A small image VAE, trained from scratch.
Model: 32-pixel images, encoder norm groupnorm, encoder activation relu, encoder depths [4, 4, 4, 4], encoder widths [256, 384, 576, 864], decoder norm groupnorm, decoder activation silu.
Training: muon at rate 0.011, batches of 64.
Rows from block 7 of the encoder, named by matrix and row number. Each number is 200 + 30 x the weight over its row's rms, rounded and kept within 0 to 999. All counts start at 0.
# convs0: reduce pointwise conv (encoder.blocks.7.convs.0.weight, 96x384x1x1, standardized in use), inputs 128-255
convs0.27,176,188,186,250,240,151,269,178,197,215,170,175,200,180,261,213,179,178,188,255,217,162,197,217,187,174,209,229,149,146,189,186,201,187,225,261,193,244,156,220,238,284,202,178,159,219,200,190,205,211,238,182,193,231,201,234,232,225,195,257,169,186,173,225,227,251,179,193,222,209,190,197,192,155,197,206,161,237,178,139,228,237,206,220,178,213,212,199,200,137,172,185,202,205,203,213,250,232,197,221,142,202,180,201,233,176,205,182,241,154,193,166,271,179,140,218,228,177,179,166,226,260,200,233,224,197,219,224
convs0.28,175,229,166,161,212,219,200,224,191,205,189,192,213,215,214,172,227,220,252,242,140,168,275,160,167,205,154,208,210,173,187,219,197,200,254,199,199,192,223,141,219,272,206,203,240,201,225,223,187,216,212,188,190,193,170,184,212,135,227,153,236,186,253,191,186,208,233,281,198,223,190,195,213,237,188,187,226,210,175,142,221,205,211,204,166,161,224,158,240,202,178,276,222,259,191,168,228,170,167,205,222,171,204,173,192,223,214,235,215,211,248,236,123,266,241,197,151,230,190,201,175,168,195,201,207,203,260,258
convs0.29,190,147,213,151,220,219,221,218,230,213,224,184,170,222,189,222,173,220,222,199,183,187,179,166,196,173,231,161,221,116,164,227,194,227,196,194,222,173,234,196,187,185,185,152,214,257,204,216,250,229,231,168,218,181,139,187,199,188,186,139,155,203,228,229,184,199,153,256,181,234,199,167,214,164,183,171,200,199,154,206,153,294,218,140,185,161,162,208,239,205,166,233,187,161,185,241,178,177,207,171,200,142,188,172,261,205,201,181,245,180,198,206,186,236,202,240,224,197,196,184,218,149,194,162,181,185,176,229
convs0.30,157,167,202,169,119,197,256,241,232,183,248,210,211,230,251,221,196,180,253,205,177,193,183,276,159,158,238,257,193,189,176,178,213,162,198,235,205,199,266,262,180,198,200,153,209,225,182,204,232,236,175,209,235,209,212,195,192,197,222,207,197,249,211,209,253,219,157,171,222,250,215,211,221,160,176,147,245,173,223,213,148,240,189,171,228,207,175,221,189,172,232,204,190,216,177,221,163,215,217,211,194,195,255,211,214,179,160,198,178,169,162,210,154,237,221,211,239,189,171,203,220,217,206,204,198,209,180,187
convs0.31,160,173,164,176,198,215,161,208,197,256,188,208,175,197,143,193,251,233,204,182,218,222,169,223,193,168,212,223,182,279,167,198,153,189,183,169,212,247,240,220,163,166,227,146,210,218,206,217,207,172,211,237,149,252,200,143,219,191,251,229,184,239,163,185,220,193,177,218,164,190,206,219,190,176,170,144,194,169,198,197,191,224,155,235,197,262,179,184,192,176,180,184,125,201,163,189,185,223,267,198,213,209,223,197,189,153,158,245,253,213,202,177,228,173,215,220,205,257,184,230,196,214,207,173,217,215,164,202
convs0.32,188,159,185,193,210,183,247,215,200,180,240,292,209,252,166,248,199,166,187,234,203,182,217,194,188,250,170,184,177,165,163,199,240,231,195,246,226,218,229,149,187,217,180,153,220,183,269,165,204,230,195,147,290,188,185,180,224,196,197,205,171,199,158,141,188,221,296,195,198,200,262,218,244,223,207,189,202,244,175,147,189,222,204,195,168,213,216,172,226,197,227,218,204,192,220,221,159,200,199,172,177,206,196,213,223,223,244,165,138,239,171,169,176,179,173,216,170,185,180,235,107,163,196,186,174,177,256,189
convs0.33,180,206,205,189,248,212,231,215,211,183,220,208,205,146,200,165,200,185,220,216,204,248,181,232,193,179,183,158,208,229,193,210,192,201,129,186,239,187,266,237,203,174,225,166,250,192,173,198,204,179,157,230,249,215,243,202,212,177,232,187,177,238,221,186,228,207,232,252,184,183,197,203,163,196,237,237,197,158,204,238,206,202,152,171,216,206,179,167,230,172,215,134,180,216,187,201,163,158,209,196,227,240,145,213,214,189,200,199,260,242,177,190,154,211,158,186,230,208,178,220,152,201,184,177,233,198,147,246
convs0.34,171,146,226,229,185,252,141,226,208,208,253,154,223,214,276,181,187,214,144,132,202,133,238,191,206,170,209,152,179,129,206,179,161,216,229,200,253,201,216,200,202,166,224,238,257,174,209,229,135,244,207,222,144,200,197,142,236,213,233,163,196,239,169,169,177,150,208,176,204,216,219,222,182,244,231,211,225,230,187,237,243,221,175,191,242,219,149,177,206,216,143,194,191,190,211,175,183,149,147,163,217,193,127,195,198,182,220,217,182,223,179,181,210,178,195,191,217,259,238,185,167,221,204,200,186,232,216,171
convs0.35,206,188,185,170,204,174,239,218,171,224,218,256,201,194,235,202,193,258,247,154,200,194,169,208,224,247,250,282,239,212,187,221,180,198,183,148,209,199,204,211,171,172,204,247,210,232,221,233,253,249,200,221,161,183,257,205,220,188,207,215,164,194,146,206,228,221,198,200,186,195,245,178,206,251,229,179,214,181,189,196,170,197,217,220,257,155,218,224,175,183,252,182,218,205,203,171,201,167,187,228,195,209,217,219,206,226,150,179,173,149,254,256,215,199,127,214,201,236,180,198,224,183,209,193,199,209,224,211
convs0.36,195,250,173,190,159,223,155,219,236,172,160,219,196,195,202,164,137,262,241,208,208,219,224,213,173,213,186,165,207,200,219,186,190,202,193,150,210,231,197,189,201,279,183,161,186,187,206,177,172,222,147,154,154,191,251,190,190,214,197,237,212,244,136,212,215,223,157,212,205,237,281,178,203,190,215,194,216,184,200,179,190,205,260,196,216,220,191,190,180,225,221,184,171,242,199,172,201,197,265,201,203,230,177,225,205,167,181,203,219,222,232,197,192,164,204,193,268,210,188,219,225,235,187,167,228,205,199,206
convs0.37,262,165,206,214,150,162,183,250,182,213,264,223,264,200,163,207,164,233,197,164,147,218,190,232,212,180,186,222,201,222,158,197,240,181,155,182,204,197,176,166,177,224,153,213,220,151,175,166,206,222,186,202,230,179,218,211,253,235,239,185,176,150,214,233,183,188,199,155,211,206,269,180,247,187,208,243,205,240,224,245,170,197,218,189,232,204,170,231,193,261,224,200,162,159,207,260,232,181,229,200,162,235,220,227,172,250,233,184,106,188,204,264,169,189,245,201,180,192,180,210,222,181,180,228,176,249,198,206
convs0.38,203,161,222,181,213,193,188,197,145,234,169,192,256,167,126,209,228,219,196,214,228,178,179,233,208,181,189,223,169,208,204,153,213,209,220,242,220,210,179,186,179,200,176,172,206,176,183,199,251,179,198,156,182,203,152,220,165,273,239,225,213,205,216,173,191,197,259,165,250,174,210,213,191,235,214,220,219,203,190,188,208,228,223,223,217,208,222,247,199,286,218,179,187,179,195,190,223,196,190,230,211,179,238,198,177,175,234,180,176,181,191,193,218,168,260,209,171,214,201,166,220,200,140,141,222,229,175,259
convs0.39,201,181,171,200,225,214,225,183,185,261,225,172,193,235,191,204,169,227,169,156,184,210,161,180,196,229,240,146,212,214,174,210,216,169,221,199,179,217,276,171,156,218,206,263,150,165,201,265,181,237,206,177,202,180,185,224,222,180,180,197,167,217,193,216,181,189,198,171,249,194,201,111,210,137,149,188,216,214,184,263,198,155,167,194,239,142,205,210,236,205,186,218,161,184,213,217,244,222,192,200,239,193,152,203,185,189,209,201,192,186,161,168,175,179,252,273,232,170,225,228,229,120,210,229,227,215,180,130
convs0.40,218,225,200,224,185,178,237,191,159,233,245,228,171,212,155,216,155,256,198,239,192,217,148,225,202,213,150,195,178,225,228,214,229,223,167,276,192,159,212,239,224,184,172,199,132,176,191,220,218,179,192,185,305,159,218,189,178,200,184,201,241,165,231,238,146,210,200,177,206,231,196,184,176,155,225,188,221,192,185,216,167,292,239,184,187,191,185,241,188,166,209,182,160,233,214,227,194,174,149,188,149,178,177,186,162,161,225,195,180,206,215,233,185,197,224,223,186,203,271,215,206,180,183,225,188,198,225,160
convs0.41,182,186,201,213,190,199,223,181,221,167,220,219,235,220,159,199,175,163,232,226,278,229,201,156,223,209,229,223,173,226,200,211,221,268,180,200,202,227,263,241,194,198,190,171,217,188,247,191,150,208,201,209,192,137,235,192,225,220,173,212,213,197,200,191,189,196,222,199,176,191,213,242,194,188,200,148,221,204,169,209,208,208,196,145,129,222,162,215,163,184,189,152,147,171,194,191,169,169,129,217,155,197,240,192,209,236,213,171,224,181,124,152,193,261,222,224,205,177,191,235,229,227,149,187,202,266,182,225
convs0.42,170,163,202,196,131,119,163,186,173,188,177,237,204,226,201,167,184,250,215,216,186,209,168,238,171,226,208,238,209,212,189,235,222,223,213,257,199,182,224,165,192,296,184,154,216,155,170,217,252,253,175,202,256,217,209,196,192,216,178,212,185,208,177,204,217,186,246,157,239,227,187,159,259,200,178,158,199,259,214,181,160,235,185,236,189,160,187,207,227,251,173,174,165,176,218,244,241,185,258,215,195,224,213,139,167,208,201,160,183,170,208,210,249,135,225,207,238,215,163,206,242,214,249,182,226,156,166,231
convs0.43,276,166,188,189,195,188,169,213,180,206,235,198,272,177,189,250,183,178,209,157,215,173,201,226,247,167,151,191,185,197,249,216,190,222,120,217,171,194,223,183,210,232,148,206,221,199,204,172,187,195,204,174,122,168,262,264,199,259,190,171,203,179,183,231,185,177,190,198,210,162,169,230,202,210,216,224,189,213,158,194,217,230,144,188,199,164,155,294,202,246,238,181,186,185,205,222,207,226,183,237,166,228,223,262,191,216,170,192,149,190,164,212,242,236,176,194,204,219,199,157,230,190,195,201,214,218,231,196
convs0.44,230,241,175,287,145,208,190,173,212,182,215,204,217,191,167,203,200,210,175,226,245,194,154,261,200,208,163,190,238,174,211,172,178,165,178,192,192,157,132,189,230,207,203,213,234,176,188,220,200,216,259,188,204,225,250,213,215,211,198,214,246,268,194,215,179,160,147,140,185,157,175,289,169,271,215,150,198,211,210,247,131,235,196,191,265,174,179,170,225,176,230,180,175,216,159,163,187,199,247,212,203,163,186,200,151,247,223,167,201,174,204,221,246,202,131,229,213,184,205,190,231,265,192,148,173,233,221,194
convs0.45,166,188,191,207,190,213,197,161,183,144,224,215,197,162,214,204,217,224,170,133,191,193,159,152,175,224,241,153,205,220,159,187,187,224,208,217,196,163,160,164,244,223,237,157,267,214,204,222,190,207,215,212,223,225,213,212,224,171,194,202,220,218,197,183,194,184,171,155,171,165,234,213,251,209,174,173,178,184,190,151,262,184,159,179,251,191,220,145,217,255,194,213,200,202,207,155,164,186,212,183,219,184,211,189,188,199,177,174,218,226,215,198,140,225,165,192,200,219,194,188,137,225,198,241,172,292,159,186
convs0.46,277,202,191,215,193,170,171,161,169,242,187,166,208,179,202,167,215,229,217,157,188,227,173,223,192,201,163,206,197,192,159,187,179,212,187,220,233,215,161,231,192,231,138,196,160,180,148,182,243,163,230,217,170,221,163,251,163,272,213,188,207,163,182,207,169,177,195,174,223,178,174,197,179,210,221,201,160,159,245,175,193,202,202,245,191,199,194,193,229,248,193,184,194,165,148,206,255,242,204,226,184,176,193,187,182,188,189,196,185,188,189,203,225,193,177,170,143,209,184,190,245,237,198,157,257,178,189,230
convs0.47,213,173,199,195,162,164,214,248,145,248,224,196,224,174,203,249,163,241,169,225,236,241,213,216,220,193,206,203,221,187,203,161,196,215,255,242,164,150,178,224,242,223,190,160,210,176,183,226,183,205,196,135,219,220,236,212,203,208,172,195,182,216,214,207,192,166,243,192,205,207,197,210,243,124,160,175,188,213,133,240,198,252,185,227,203,132,204,219,189,192,208,145,156,142,202,184,186,188,178,210,189,193,228,179,189,216,197,195,178,200,158,206,198,230,178,216,167,227,168,202,201,235,166,208,208,288,203,225
convs0.48,197,195,199,178,173,281,156,232,254,150,246,160,218,161,202,194,185,220,168,185,204,164,215,221,218,213,238,170,184,160,264,202,180,160,245,186,180,194,240,236,177,207,187,213,230,220,165,160,163,203,170,173,169,166,188,171,200,235,239,130,145,229,150,212,177,189,184,213,153,144,173,198,245,235,168,200,205,171,160,197,174,288,203,217,196,222,135,214,184,141,210,180,190,209,207,197,189,202,239,248,250,206,212,254,152,188,206,215,178,193,234,179,215,199,236,207,243,143,172,212,228,200,177,196,162,162,183,216
convs0.49,188,231,184,197,199,161,223,199,240,247,215,213,210,179,256,230,187,214,174,163,242,228,192,186,193,239,272,205,214,169,187,226,158,170,155,129,191,187,236,260,221,184,227,222,166,174,222,210,220,207,258,228,193,154,166,187,207,166,219,190,234,235,201,191,224,171,179,177,178,214,157,208,188,218,245,172,194,171,240,180,229,151,217,213,209,184,238,121,166,181,154,197,247,205,235,206,160,185,122,164,252,235,205,179,209,202,210,207,234,179,219,196,180,191,131,140,248,171,181,203,166,202,196,192,159,207,202,226
convs0.50,232,235,178,179,176,219,159,133,185,197,196,222,213,188,277,185,219,202,148,188,188,171,170,212,166,148,217,222,238,220,181,185,150,166,179,157,208,242,197,229,190,173,198,244,211,199,210,220,185,173,182,162,192,218,161,192,203,187,168,226,206,246,176,227,176,210,157,147,195,194,188,193,172,241,225,191,221,217,193,192,166,150,185,221,174,193,224,236,180,188,249,198,188,220,195,221,227,196,223,207,206,118,229,180,226,176,233,180,135,221,266,228,217,181,237,200,242,196,174,212,212,204,186,210,192,168,228,213
convs0.51,240,174,196,209,225,196,244,215,187,192,193,178,160,236,233,212,275,158,224,197,237,232,248,215,185,230,232,190,215,179,202,168,192,208,210,201,207,210,190,172,153,144,144,218,221,219,193,197,198,219,216,255,252,213,226,196,219,220,187,264,125,176,163,201,197,153,220,233,191,187,222,161,186,147,248,201,202,203,148,227,209,187,183,171,197,249,252,207,197,213,207,216,184,167,192,234,199,187,222,223,201,211,222,242,235,196,230,197,238,188,190,162,214,191,180,202,174,209,193,211,221,222,235,260,216,233,215,202
convs0.52,172,204,202,152,228,185,193,247,227,196,197,191,161,208,145,192,207,165,189,242,187,195,177,186,177,165,255,256,180,184,192,230,187,203,208,207,236,192,193,213,163,211,205,220,175,171,177,232,221,229,172,265,207,171,158,185,221,161,217,185,204,242,196,245,214,188,190,177,167,229,231,197,148,207,232,199,210,181,185,149,229,257,225,156,222,181,129,178,191,169,188,217,232,260,165,176,197,178,195,193,222,195,183,209,220,198,212,181,183,197,191,201,260,157,220,222,205,175,217,194,221,159,210,198,207,133,194,206
convs0.53,199,219,195,194,196,176,181,185,227,178,142,210,241,186,206,231,234,181,188,215,184,204,155,244,152,259,171,173,202,195,156,204,155,243,138,180,199,207,210,270,154,144,188,240,220,132,205,213,173,214,236,282,205,261,174,218,218,183,217,137,171,186,209,199,166,178,183,171,154,217,215,174,102,177,216,226,222,186,190,216,202,149,145,168,230,222,190,194,225,171,189,238,218,192,205,210,195,186,203,219,182,172,200,190,216,224,193,211,329,247,191,176,207,218,175,194,223,141,211,168,213,186,257,199,223,232,174,211
convs0.54,210,181,202,201,228,223,191,195,159,225,209,224,202,215,208,153,190,155,228,221,192,176,221,188,197,192,167,221,215,171,227,240,226,152,199,172,226,196,259,166,170,249,198,211,183,228,178,222,211,205,229,215,208,152,197,173,196,138,160,224,233,191,213,171,230,197,169,210,184,199,227,185,235,205,185,222,229,220,195,184,165,184,189,171,204,214,188,174,180,204,170,214,178,211,187,262,197,176,217,180,287,182,193,221,189,180,220,209,205,197,217,185,204,163,164,196,229,166,203,226,179,185,180,177,160,186,195,191
convs0.55,255,200,175,191,214,155,186,156,206,221,215,163,143,238,204,260,158,190,153,149,203,175,248,217,184,201,272,200,232,198,255,194,249,194,169,220,173,207,189,226,231,187,162,238,235,276,179,170,220,152,256,205,159,178,187,168,164,195,165,168,241,157,160,193,189,177,221,198,164,176,218,202,215,223,207,225,199,249,214,169,247,189,199,193,171,228,187,231,225,230,190,200,233,240,251,216,194,233,207,180,218,263,158,217,213,245,229,237,199,227,191,198,249,163,228,215,221,181,164,187,256,201,171,177,203,229,217,180
convs0.56,277,199,133,203,177,194,186,180,193,269,177,155,225,206,174,237,225,194,179,172,197,206,225,195,169,201,173,253,200,196,188,200,176,203,208,229,202,246,120,214,228,222,215,223,203,207,157,200,206,149,240,260,136,197,165,164,162,264,194,199,213,126,199,237,231,189,187,184,217,177,221,230,183,200,156,245,129,155,225,158,200,188,160,240,180,197,213,249,173,180,192,217,212,199,181,215,231,216,172,216,181,179,205,175,133,264,199,199,182,186,208,249,281,189,160,189,227,175,173,199,255,243,236,178,249,189,202,215
convs0.57,196,198,209,186,145,202,183,176,215,173,213,218,188,205,213,170,129,147,203,215,173,171,186,220,176,246,167,218,212,145,162,252,233,202,176,158,193,193,192,172,179,156,191,201,239,203,223,205,203,236,120,204,229,225,194,218,219,173,192,154,151,214,178,232,200,219,203,150,173,227,238,214,216,214,161,196,234,235,191,211,167,226,255,165,261,189,194,192,224,192,184,190,170,202,209,206,197,201,242,188,180,190,241,214,146,225,203,184,199,204,191,178,176,257,216,134,193,167,210,200,189,182,199,198,191,213,172,188
convs0.58,135,232,210,202,292,190,228,222,170,217,263,179,185,190,173,230,191,188,218,176,161,195,189,181,162,288,195,244,180,221,171,227,179,171,194,210,179,176,220,202,208,216,224,210,174,198,198,226,252,242,176,181,176,159,192,206,236,184,233,177,232,203,228,196,211,191,206,189,208,268,215,153,205,198,211,199,185,183,205,147,200,197,222,237,200,177,188,182,246,173,194,200,209,207,204,151,204,223,142,218,181,177,231,190,219,233,194,180,233,201,196,179,192,202,188,187,171,118,206,168,187,207,270,161,182,202,201,180
convs0.59,193,245,213,191,148,212,198,224,206,258,223,197,168,156,206,215,189,223,270,193,175,147,202,212,237,235,224,134,199,194,186,208,238,269,207,128,244,178,217,227,250,196,231,195,313,193,172,197,165,185,201,222,220,220,220,150,184,208,171,176,224,215,113,182,209,204,219,217,166,246,221,189,174,186,203,206,214,217,209,217,171,225,139,180,179,222,145,200,203,188,189,224,206,258,186,217,184,211,190,188,176,189,217,193,205,218,207,240,214,210,221,152,187,184,185,200,189,193,197,185,183,217,220,151,208,163,208,201
convs0.60,166,238,162,229,254,232,148,204,177,257,135,189,184,211,176,188,163,208,218,284,217,217,233,207,177,178,173,192,220,213,195,167,182,178,197,176,209,231,131,193,192,176,242,205,160,163,189,190,207,173,241,195,202,210,220,174,199,221,244,183,180,188,171,196,233,244,182,215,215,159,236,290,191,233,205,221,182,191,198,152,149,175,242,261,209,203,197,202,177,249,241,221,216,223,169,197,191,202,179,183,237,187,203,212,193,178,185,246,177,178,248,262,261,206,182,202,215,215,162,227,245,215,152,229,211,170,234,196
convs0.61,232,258,192,198,206,159,188,180,164,194,188,185,215,212,237,193,203,197,210,209,208,256,205,253,163,195,202,252,154,293,214,175,181,215,213,209,154,242,221,270,176,200,169,156,170,202,239,201,215,172,227,171,191,178,185,252,199,270,212,201,173,156,174,175,184,182,215,250,194,151,219,204,215,198,182,196,213,162,172,229,219,155,167,151,125,239,207,217,207,200,202,146,213,188,154,198,207,250,215,219,194,239,223,215,162,185,244,209,172,207,162,221,256,195,214,198,156,252,189,212,240,250,189,175,215,189,185,177
convs0.62,224,191,205,175,219,220,215,225,180,199,180,193,152,133,224,232,218,232,162,235,249,177,184,185,227,143,165,214,219,174,206,200,221,159,182,219,113,186,134,189,201,273,212,223,197,199,238,216,201,214,210,269,199,171,250,181,190,223,197,183,192,159,210,220,193,226,194,155,199,151,176,243,253,185,185,205,205,172,157,142,184,243,239,177,191,262,191,188,186,165,227,203,188,234,203,188,191,168,240,213,213,214,188,194,152,171,203,167,194,189,166,196,177,224,196,210,200,206,201,197,204,172,210,191,203,135,206,172
convs0.63,210,177,157,212,199,187,192,178,224,204,135,200,221,144,200,214,196,158,216,211,197,214,186,215,211,249,125,227,194,189,185,174,199,216,193,245,251,234,211,266,188,227,248,296,197,179,201,195,153,192,202,239,237,212,213,188,215,207,206,189,220,217,148,247,219,235,212,206,195,218,203,174,235,203,167,222,191,203,223,154,187,163,191,209,201,247,264,237,179,214,215,193,192,239,195,246,188,176,159,229,157,193,281,221,289,196,229,195,179,179,205,172,236,150,181,175,213,214,179,122,186,142,184,240,175,194,189,186
convs0.64,228,241,140,212,182,181,231,193,159,221,222,205,176,168,215,225,249,222,191,204,187,217,182,160,197,209,185,233,204,159,202,187,196,209,209,247,233,245,242,224,196,190,185,182,137,255,216,216,162,174,220,197,210,188,197,233,183,264,206,169,188,187,215,178,227,238,169,215,220,173,174,184,199,207,207,151,192,166,250,179,192,216,202,202,196,191,234,190,234,158,225,154,187,189,165,218,186,217,188,204,199,197,124,208,210,167,166,215,173,195,192,213,224,248,194,199,183,208,198,206,211,170,218,198,205,152,184,179
convs0.65,218,223,228,153,213,162,198,178,141,221,194,194,276,192,205,225,203,243,182,230,225,192,172,206,172,190,182,229,195,255,197,183,201,228,216,283,199,181,184,189,190,204,202,174,137,182,175,203,196,192,186,168,219,225,216,235,240,239,200,246,193,194,203,214,182,169,217,180,225,178,202,234,163,193,192,234,176,149,194,200,242,257,235,213,196,231,243,187,198,214,175,193,166,212,171,239,209,192,203,213,158,143,204,168,182,226,191,206,127,186,192,250,221,204,192,193,168,240,229,204,217,251,199,205,203,205,192,186
convs0.66,215,208,190,201,188,232,230,210,252,189,190,272,183,251,200,238,254,139,178,196,167,156,178,197,210,217,232,207,229,168,206,191,192,176,210,234,206,203,199,168,231,193,236,164,165,172,191,207,179,225,234,183,205,183,230,223,203,209,165,191,156,165,211,199,167,185,183,167,178,209,204,159,193,185,193,185,188,220,210,164,185,233,217,189,235,165,180,210,207,171,231,195,235,226,203,105,176,228,153,197,167,182,165,260,189,195,168,155,156,183,217,211,183,221,218,232,199,234,234,192,180,175,174,260,163,240,193,187
convs0.67,235,227,182,191,225,163,227,168,190,203,261,214,146,220,232,178,178,149,256,202,169,182,250,214,254,237,195,144,187,217,210,211,224,210,230,244,150,220,231,141,165,226,184,236,151,198,175,214,233,168,173,225,200,281,238,210,163,199,218,183,207,160,223,245,183,228,213,176,208,269,243,142,212,195,248,191,151,196,204,261,221,166,226,220,204,180,251,181,199,206,154,217,191,193,207,142,183,173,225,186,154,228,201,177,176,219,181,195,242,221,154,198,220,209,217,169,197,190,151,174,186,226,204,247,179,247,209,227
convs0.68,206,184,192,212,262,226,198,125,220,199,162,212,189,207,245,214,175,202,192,228,223,254,217,180,261,209,238,204,210,182,166,113,202,226,248,147,185,228,167,243,245,228,179,249,209,164,213,220,140,250,209,145,231,257,173,203,168,165,196,227,172,197,232,232,174,186,191,163,176,181,200,189,193,257,171,226,211,210,177,216,177,166,151,187,230,221,216,154,208,188,229,192,162,208,160,218,205,238,127,235,146,195,198,183,187,238,205,149,217,184,133,229,209,151,173,207,187,239,176,195,227,246,155,193,183,163,206,189
convs0.69,156,229,206,244,187,201,166,159,184,181,193,248,207,154,233,183,206,204,203,279,152,188,152,252,208,229,172,225,222,236,216,249,212,171,210,227,216,220,179,222,235,210,171,178,237,166,186,203,170,251,169,218,177,240,219,178,211,172,209,210,228,260,208,183,194,176,255,170,199,217,178,193,168,260,178,219,194,165,226,173,209,211,217,173,232,150,169,136,197,215,163,188,246,268,190,186,171,193,246,185,218,226,154,207,186,178,228,240,210,225,170,239,192,204,250,268,206,248,202,249,183,193,236,233,185,177,191,177
convs0.70,142,232,194,202,196,261,187,224,174,239,201,184,219,184,182,205,188,239,222,216,206,272,194,163,193,184,233,204,284,195,167,220,163,162,197,181,210,214,219,184,196,207,224,202,241,166,197,238,191,196,244,246,219,203,210,151,195,148,275,207,187,177,152,183,222,195,245,243,160,178,199,198,209,191,197,172,204,234,212,168,207,128,207,215,224,243,249,170,214,211,196,234,165,178,215,208,178,186,169,194,201,178,133,227,184,206,171,222,193,183,186,198,148,197,251,182,193,228,179,178,149,202,187,218,233,232,205,187
convs0.71,189,172,221,247,215,297,233,182,181,223,208,164,185,212,235,160,173,201,222,211,210,205,187,210,233,198,203,177,235,189,213,198,240,209,260,198,201,206,141,184,250,181,237,213,157,207,221,167,177,222,230,174,207,298,248,188,200,202,217,202,187,250,177,222,250,175,172,216,173,168,182,171,229,190,155,197,198,222,150,171,181,211,220,260,221,273,160,242,195,203,221,205,192,202,173,188,197,253,195,187,214,167,235,170,196,254,184,198,208,185,209,171,190,207,180,146,204,159,154,247,249,228,181,204,188,162,246,158
convs0.72,152,211,208,187,154,206,213,138,197,203,202,210,183,175,163,190,139,239,240,209,210,252,204,156,220,169,183,178,174,128,225,230,157,184,143,177,228,176,252,250,195,126,216,175,192,176,233,224,193,208,235,279,207,223,226,179,202,133,188,188,134,199,234,150,203,227,208,188,197,248,143,238,207,198,216,271,246,164,190,227,247,202,179,179,222,245,195,222,202,155,212,204,185,167,231,166,196,181,166,198,240,180,248,269,179,195,229,187,218,214,241,166,173,182,206,204,198,174,234,150,175,261,191,211,187,207,236,190
convs0.73,197,170,189,230,152,176,195,252,217,252,160,228,186,161,221,206,243,190,225,245,189,241,238,122,210,203,181,207,189,183,204,163,211,209,226,270,214,178,201,217,233,190,210,183,212,194,208,210,239,173,224,179,210,202,167,173,168,171,217,216,227,187,193,200,209,135,214,214,201,216,192,150,172,141,224,193,207,172,175,212,215,212,126,205,194,134,224,185,216,209,216,208,179,218,234,222,191,154,140,180,246,162,159,166,237,221,212,218,271,188,212,204,203,141,198,209,225,174,181,161,202,213,180,215,199,251,153,139
convs0.74,123,211,244,224,161,153,275,217,240,227,187,194,170,176,241,214,209,185,179,209,202,152,179,203,179,213,267,178,194,144,180,199,204,207,196,182,239,148,227,207,188,223,208,205,216,226,218,212,231,166,190,205,160,205,207,205,178,206,193,197,235,181,181,195,203,179,214,201,233,246,200,193,232,173,177,196,205,220,120,188,240,206,197,259,169,201,134,179,200,119,235,204,196,209,224,231,189,202,242,201,213,186,199,179,227,274,244,157,195,231,125,236,181,167,261,205,235,220,194,198,194,233,200,201,198,240,218,191
convs0.75,205,209,219,170,172,254,213,185,217,128,216,180,182,171,217,199,211,263,177,176,200,209,202,196,222,232,217,219,231,177,205,187,213,208,164,150,220,106,244,188,167,105,182,210,197,196,225,165,159,218,226,188,250,193,219,230,180,183,159,220,224,264,211,190,168,228,212,188,213,197,194,229,175,179,201,180,198,180,179,225,196,228,225,180,193,190,208,173,219,184,178,189,197,214,207,230,203,177,166,218,197,236,242,239,206,81,181,216,157,187,189,188,149,209,168,211,232,163,256,218,197,207,160,157,184,182,187,238
convs0.76,253,213,219,208,197,136,211,237,199,197,245,155,206,173,247,219,224,226,215,173,186,224,183,211,254,194,220,224,171,199,161,171,186,249,137,210,191,241,180,161,152,259,186,226,178,234,193,180,227,173,215,168,192,177,225,245,174,199,232,186,161,214,159,193,210,204,197,206,186,199,220,184,209,198,206,242,223,185,199,174,197,242,188,226,212,223,192,244,230,201,212,183,207,203,235,224,237,228,209,272,214,173,237,227,198,205,216,193,172,193,194,189,230,216,232,195,214,250,218,180,284,212,157,198,212,181,180,184
convs0.77,181,236,193,215,169,202,224,180,182,267,230,143,161,216,225,175,196,178,224,209,196,167,137,192,174,204,183,212,168,171,170,159,191,186,199,194,200,201,210,250,194,231,244,154,239,180,174,185,177,159,186,225,234,218,135,204,212,172,170,179,217,180,192,158,209,185,204,240,204,218,203,207,238,175,209,151,132,172,209,223,190,189,170,171,230,178,219,166,152,203,154,217,205,208,185,165,229,224,168,221,214,205,173,223,194,203,193,239,188,134,203,190,177,211,195,176,172,222,211,233,294,189,205,260,226,172,195,196
convs0.78,182,181,175,213,191,136,183,201,197,229,222,188,193,214,165,193,216,211,177,190,195,182,189,199,157,222,157,246,225,196,147,223,219,180,161,230,220,206,176,211,199,219,177,191,185,196,150,170,228,185,195,188,207,206,185,197,178,239,198,185,161,197,207,205,237,216,203,168,217,182,213,194,202,218,197,169,190,152,249,143,210,208,185,225,189,178,210,159,169,213,207,199,160,125,148,223,236,193,183,222,183,169,187,160,189,201,175,181,150,101,195,187,219,198,196,200,179,196,184,228,277,212,215,168,270,152,209,246
convs0.79,196,203,187,190,213,239,242,255,139,227,204,216,238,208,132,202,142,151,238,196,244,183,178,199,249,232,174,207,241,183,237,198,214,192,191,236,161,174,217,157,200,262,207,181,169,181,206,189,183,189,173,232,211,248,258,193,177,156,162,192,249,202,218,214,202,216,126,241,172,203,226,202,209,216,166,197,202,203,183,207,190,224,192,204,177,203,221,209,181,196,190,234,195,213,188,222,187,211,241,213,171,195,200,161,255,186,169,204,155,191,252,177,191,197,191,184,212,182,205,223,174,222,160,230,204,234,216,142
convs0.80,230,177,182,167,156,191,235,183,166,175,157,198,188,176,219,206,169,268,192,198,165,189,180,201,223,213,136,247,224,186,219,190,208,112,199,261,192,180,180,177,169,224,208,194,219,195,191,203,206,227,202,179,255,120,172,201,202,198,202,230,192,174,223,203,154,218,217,167,228,201,201,218,229,231,193,229,211,232,256,170,190,165,241,164,213,276,196,246,179,204,201,189,207,215,223,178,185,166,191,228,190,245,218,242,203,166,245,198,150,170,247,168,223,234,219,231,176,212,266,145,183,220,254,238,178,227,238,204